python train.py --train_examples=195000 --encoder_arch="mlp_mixer" --encoder_norm="layernorm_no_bias" --decoder_parallel_block=false --nesterov=true --orthogonalizer="polar_express" --adamw_lr_other_params=0.0017 --lr_schedule="cosine" --weight_decay=0.03 --adamw_weight_decay_other_params=0.05
Rows from block 6 of the image encoder of a small image captioner, named by matrix and row number. Rows with one number belong to one neuron. Each number is 500 + 50 x the weight over its row's rms, rounded and kept within 0 to 999. All counts start at 0. Numbers have three digits each.
After each neuron's rows are labels from the 100 images, of 14976, where the neuron reaches its largest size: "colour at peak" is the nearest of a few named colours to the mean colour under the peak. Only what is clearly more common there than usual is listed. The data: pictures of board games with random positions, seen at a slant. In brackets: how many of the 100.
# gate: MLP gate (encoder.blocks.6.mlp.gate.weight, 512x128), inputs 0-127
# fc1: MLP up (encoder.blocks.6.mlp.fc1.weight, 512x128), inputs 0-127
# fc2: MLP down (encoder.blocks.6.mlp.fc2.weight, 128x512, transposed), outputs 0-127

gate.113:421623494472469479531493518455622531563455502496450567435488517428510594429433550562497515460514517604545455591398524483503483429517476467541492464441511452507516520529432453502564551505490498402518428398448483522512484472459469494497483520480429529565460537517529522557535478476514612390488497561497487536561519460570488553509472473583486459545501608515584424452564496387460526541557
fc1.113:567431492530481518549537471515425438430528390516556491527453521529476439537584440461559464522502455414476563499570434496448426572507565574451448496523488560460447480470567533515494528569494488555436516552516444528506533469536584467496477412570599481407558439475391459463461531512502507592534504449514547434410504430385528465464516536475553546480504384522477577551482459538557491533558
fc2.113:490469586594525568461583572551453549549484619528581516574518431470499557427582543451533484579515473565460534466480534416535563454488394569526540554461488547453516452520454503512426458453512467440543572480461551542547512452515459475495567526450425473513459558411533552542521501424453548434430547495522448513588467533483476526477456513464544477535445497540584449474500418521436445607451
colour at peak: grey (71)

gate.503:497545533521514512485380419364555492461477552457510460449538647527558461473487600471512541565443431448482503581564485451531522537450435503479501536485586450453510441466520492525523472458530529460525486445534524472474513521423533477494523412531516484492536572502435477386600427536516555542512561455533501528554484490547511514547585482462416504391525560505538527419370519516478508531594
fc1.503:444550467492561463511600484588443503573450462521518531523479444502596502461433427499415478497486499439529550511545506578427494476512449409600399519539439530493538440504538465460549465547522477564489537544537465434486455591543428522496523487502471503407518493486483675536525482548518459499471605440519482396518495449463482526379496532512461491560441459500558480502584581495492595454481
fc2.503:547616585515540479520480594527347454471575560558526496471517460567520470507575394547525577557537489484496482470504517532448471468445422408493500536569469487564582450570382458553490477544489465509550531444538561531565499432483580461491487486481492511524575578499479506518468461555547493422435473445513428480485536432553429482460479501546519368550458536474450461514542458492417548513466
colour at peak: grey (74)

gate.2:414533417478502515474486382541444502504548418488477550577467466450472462514476569589472587539506589510443505428593522464457502498514478516505402477449525510497503525504491506575458498500520507539510553454448566431398489506526531496546374543527493601572507527480457575411534458442442492484586495483459443597489491576441567518441524468576432508541602542463483526515495527467558503544374
fc1.2:485441497387479511433509534551472511451556634478455474571471583507513556424495554366481464504533528531519502527518538498562442513429518469503543598485518423441485503499525428536529526497435518468497490520426587570418345438568480489471411507511487438457396497444450449477458539514479563566540570582528578533492508570518520526517432539529541438591450486508501477523473474459536562484467
fc2.2:475453483533540465454562493525458469519472483583547545546528490423428504457532552489559637504502532465465519459540450441513514595511475441516420460466486549474529566412507556463516513458508573527418610489531527452378451504537430590525517542560423408500547413550492522455486485548509475470465405524446400505473545609438489503429480485531527606490566503414489496465445506463476472577444
colour at peak: pink (61)

gate.453:512447470433434549478483534445528460484463616469465419631487502491461415513535498557554451556490571594587576493569485444481545515610531448478489524511584398464613492545492471450516504451480501492429570566488476539483499437450521515532458508494503550522507429481500469606512584494489456477515413508479600484481550466415445450515490484476567471438527458470479494601530524459445389440485
fc1.453:517562538483473477521534527496472574499432496562552503568471433549471532501474531513352426534624482589452538508486488600504548482489582538565405562432449492495471485529548485522452475493538532490527475501450467547437477461617549386508489488527447470564515486518568498549550649490524522557458477573555520453442537472506448542511545489418498425432489543504483442438462511581527445418419
fc2.453:505440479413536487565551550430468519534471569445349615559443549498573522466527524516605463567525526475485460511557571495428515456610456467497500486561574446549513541458548517486522574579451549402521513513552488384503532474514559556528538505530485443479523449542480506455498375521448508479460538456430478531531486509502580517489463444535496516443391442500563586452451478413522489518524
colour at peak: pink (57)

gate.183:510497532581513518462459480440515479438489487500505476464468555512501545475521551477501531503629605530422371531600432539457521578576446454442495532461421467478532545544398539468492523529489559564467391505589531466477465553524466501514521339467562524560495586490431481549427522487529501568503469537469507567586425449509450517562456438492513563494487488422510505516533497596424518461457
fc1.183:589391502464511437424426580526563512586467460532489490422502418510516507461472405471486533506523529514528421462420442538474461418488528490345529564504534497553491560560495481500484471460424508489491525453386449472435531539483523538559411458497477476520523494542581499477543485454603570516471543485550487491466562467532458525501517604530542517409535549573437406565477496570492409559521
fc2.183:479575383463548484616530403508475593507487579458537539478521502488445525546451424382495507495443404545598506524427512536586507514494528486506496454451534461489462542478527481503479475502500546467484556522582422451533548496494511511510473452544425565437448505491493524425450496500467547553456481519505433511439576510583585540451659466463619427476404480496494436505453511536523543545542
colour at peak: pink (56)

gate.284:479514479482573464458485556536524522414481513455548614466448588454521503478476545403517445523485465543512462529453547514546444462574526548548515464474535425574499581495524460455450479529474468551507434447434425472579474466464496500553538528454383599491473520544457503459488445425412627576562445513536418480505567527499465463630477513567561592562487529522536480504441400536533531539536
fc1.284:480423461417584463400473494539491438461515445532529479489505623465488490440528506470471572529558410497561487436478445465519446513449500567439495505529597383596490464556513504588549388544544417498509423519468526573450453504468434525547546513527441524549580564484429501422541449470418471571537441581491425563565499531544506483592520554534490519517472556506563438507531516485506452541488
fc2.284:521539463540408449566458529485547454522499459443546511507492476529486564455492432535545481484450586503562503585530580494551514517543487560447570476407508544471443512489589455413532538357513557461549507458514442495516494446469621546547459633574516597412444481569491516434522493475489413550518518481476561543495444542448531419595487476528503561454562436428491527486545510490437458509571
colour at peak: grey (71)

gate.382:501473548535593504564488483602495490526428534391367544458481484560486469514480483478492561550545471527477501476476444518511477455485534537417519518472482502454552438480540569422565535488503537517458483426596499600534416433461520510421456485515525545592493489486493425590553532455537601505506447487579496510478569457426544488480592418572586564522475519508539403530499517399389528483475
fc1.382:493563466484442496488525491506512646518533541548565503474450538376469411527552538519485466510505486452571468489454503426425518508472614494567480507537426531516438514561472455581435425496509482491430455563482551503457480515495582437595524505378515527539509522457362455519481446543521502501597558495507484522484494535536421550455452506530475526464485501644542565462568555566541571503439
fc2.382:497422449488587509530430545518471450480459560497430523509442587483458494460555494411526516512538510438398403464535481539524502452513616496506564524605574490464464570408488379470589442485485469548529538459502477549486406592449528461554526434517597504463482528620620516533459509495497452476497494541481523525576549396519539540493512525459558525537467496541417539554476507523462506540437
colour at peak: pink (66)

gate.29:513557474509527472520489512535429514471525516468548563657417524599602483535467497467456532497579492513396494514546511511457487461476540399441506533461514433450525463565556596415489431453544454518400419463484468461529550507474425516519416555565464494454514524489408530485417566461482485470524505513593475462569545494478431470496554521490482485591490457469492435433483530479463564416630
fc1.29:553584548475551441503585553520511444623470444500525610483502479502508510446497480414466502505512489556468487438467371469511466437532400443495464496580560439484544564502579574418452525428541504549426475454624510540540485540448497553517517497426515541546535485519472512550503472477546525547433438495488451589500515584546468480427531506480421538530503441517461447428397563421428508455458
fc2.29:531396509511500490482451443585402377551477479465501534430509455457488552435534464551463545536513447448534513629492571534550480440524440561543420524488415564504503541487503480533502577422591511578475456544550540445447548484435510456413423530405509517439554477472499517542505475603501500534401491471420448449458448533494484482490469524537551484435476641465400511510494451508478483479513
colour at peak: brown (75)

gate.128:474492468543473500530437426604482435497439420454518554504429544542551458459545440507573503538498491585515496482573505489535453442463481504516470489619583539555508499551471520401515545517515503446543461444492443460536485481570400505408555442474508509449505429541488547521583479518435507572509502477508466533500392575454446541519521464406532574483537592398450486564448525363459600502484
fc1.128:483479528572462486526488555481465485442452574532462400416434506444508515589487474464505531517576406528584468529497504439539465517480483490482505470456592577446465507563491491469524485499501514516477531439512532437460540511544430615531407473549534440492555455509501441448499527468460545499495501526421528516643515408552500463611479445558474609437583496531512477328470569489481450568503
fc2.128:537456400545466407464554513470461427543538489417388566570513521523546469527447510470487432479508493473561468473484427562538518466474485610515553453448493440539503419535545432501499453443579507588543553476495501555467556482447496482492478530449533580566477556444607499506588479418530533571452508535504555518419542593483400566433525538472508501509500505392567532517406437457547543531447
colour at peak: grey (76)

gate.25:518494517538468492454521505546511500516429480443406507465416531500427474519530493434563496470489435480534442558446491532475516453527522562540484528461488442434493448403491477516472568493414450551486453360514478440530492470574542527435556463508554509496531559573473463550510609395495526474520409393540522416462598597524497591482528629450469554571557580518513520552471571425512520502467
fc1.25:557469548553458440457550481470490489516493453463507414558551564595505484514491459454460554467444529428515604428541547592569508535443456462454554549463447421559520581413580485506545425509451443451567498489491488568512468414580490516462556531472494462500533501525480473512542584434548556579463493474531520507489574544428545562465529544519418510484537531510528442472567327529441421541455
fc2.25:528496423477485551527540496494453487519601525436468525485383477482520490526490534599554404598503517470555599584459461423429470489596461422481424537407653523535434489484534511522432506511553432444522486494536501474477489465521514555451583411537450587519487542443592493468561459468548475467541465434429544451479529459459521453607524510448533459541553496465465520593493542457504492516494
colour at peak: black (29)

gate.209:504440447525532472533458490574480408562588477445576445499446557523483504483456513439432541511482494504512471464531473586530454478467515545469549560526564532450599506483544508492512496432476443509512483530566418500539534474476527561495507540454524525488518411583484468476512341500345435547454502571544520486330450469467456458554541577490424423545625470501550477474562520492511508469499
fc1.209:518528532489549555534458543450476518517488609470471477496457484551522526367464403599460449526589416474541520538396521383584499468527470495453464452460526524467435387614527408528522475536477442415465576439543545462501459486439426517535498448588498521527507440432568496532565554501492403416567514527479466434501500457523510477479507567501499455465514597512509541490469495507492483574568
fc2.209:487479518559508530569564469402466524487513416389505521565522490551497499526496513611433423501551515410528551477535463564413499436560455484468554457394535493554495562537396461481461471542483442457491519561531500529476454546519532451548428508391595520457457512475455606507519492464597441579461520530451448577498529490488546442495491385526562493519516568399508447585475483477448525551463
colour at peak: grey (69)

gate.305:460514493503477537461549552522538569482562460541541506565555446539513484504572430462495578472377475519617517467490574473432492594516423445535594479513521455480439549481420521534553522454537490515462578492509531453542447487460491402597510452453456518459436446489504503460500382517604561513520459494543471426508483483571482498428424502431494459374552486577489498424476577545578458462555
fc1.305:363546483521486555465462483504505609423518505468490477497529554592512459527445516571595520440536510542541549518430462491572532514475551545485530462508474526443541473467461548517553516477510567483435529523495460430474502400508406544530562613499492404549539595461480447468509409484469446486530600453432451476448426587528579533505527456459481589489509557493531527440453532433587512483614
fc2.305:538346461542529591544507440445396450516476462481560488417514479504481497588530494505509462525553502485490459531494494527516589548524505462472468467390564531513426438531588520512537455491439458492483469466509524537524516562535595509492567478505379447523460559586536442543513559428572353442560560504389422412538531533451496545475482494556506519486550540525478565532535500501417543524533
colour at peak: grey (66)

gate.180:532583489440476514447539473506492481484504514499474456531468546440586552508540504468376438536460467562455486506448469585392534535497518558521507423428522516533571467423449483485447409518560518513460493499552491433456579471478447455572422547485540524373470558487511539415570498520460568349451487503442470519501507491422460543503458496494538454582471437463539511565475554607567604550508
fc1.180:516463439502489461471529520577502575426452524555445545507484527461478486503514431566602483545501596551486534538590509450497478491476418504528563542568496427559415432534517481509622561520451416426517583472465527466465441490516561433504514500579523486574514448549486502635504500550464578561576565487490574521407489471502510468444581464432511461390465489500514577503512405417451489505479
fc2.180:387430570518547636532503454509483543533460435489557533461539526545486472367534537429536485423477426474522538558516487489506492470586541586466517500531509464509502611446512469423479553484429553490469487545477526587472486537555531529505406473417487445474477473485522477402479487408583398464395454511555469498533550503509511459521412492485524487450522489496480503471500500425645569523572
colour at peak: black (65); green (30)

gate.374:476541415500548505441384540412449491426422452580446479504488498492478482515567486553576526535545568606520459552521562492461473467599544504474452487448589486595574560447480493449577523507513461434526545478499501397542503473554469481449552558480531461534451494579475496512514510441474562399485454450529534435538549480474483573497453495621559416403511507438484506458447596511503423452533
fc1.374:490463439527502477489480536507436489520426435606509499560514480537497536539514501638523510532460488634409496507596508467550467454553508455491485542433533447550633549456538471475550450529524467411484477460435493522525487462493417472431459502511494551529521521564476538537510537410487544377564475499512526471478515528418498588543503485629587482398532473430475429534462544544539397477530
fc2.374:546564472506498422565579411471484520489552504507510487480534497495491535460532413528561452521557416488420553527461500456595538551395456506490549479396553489516428468549520442521564484483492445599544492536525602554490487476462482580508559488480495433463558520542436565521574484552426478637483529465419565438482516385494481385490444502546480471443508399513491509503564455433585496506478
colour at peak: pink (37)

gate.357:521492535485542475458438529472538480454462505459450518608457500493549526543505479550508549493480515522479467548499507437441515475470451510462451483500373501540515505503536511557537452515534576530481421434367487543510566419443515472450491448543436390393561509472449504437573536560400575460493490502444489484579574513572504527444434552579500531593586535527517640486521513578597480578501
fc1.357:468497461481395551486424506547457422524590528452530513578394496527549517487499481473540391497525537432505476463461594449509563427590491529499385503444527504583426501419488480471443424509581474458572497589546514516487590564581589472504546489548510576500590475461512534567479430513550492538524438482476499475496468477578462609443455465521438490526501579447502464540568493448496515483421
fc2.357:562491543415548364497481518407530541419504528480558483537482446462467458497486570432415579484515524506517531462507489467469449554416395464477598502551534488384517492545495542518510574463431539483539547427474359509474491443487548480488491555490556510402460492579492447437491445488551533428494519479490585530481474420537593454534538454491513539513481490495531588373483583522455448496543
colour at peak: pink (34); white (28)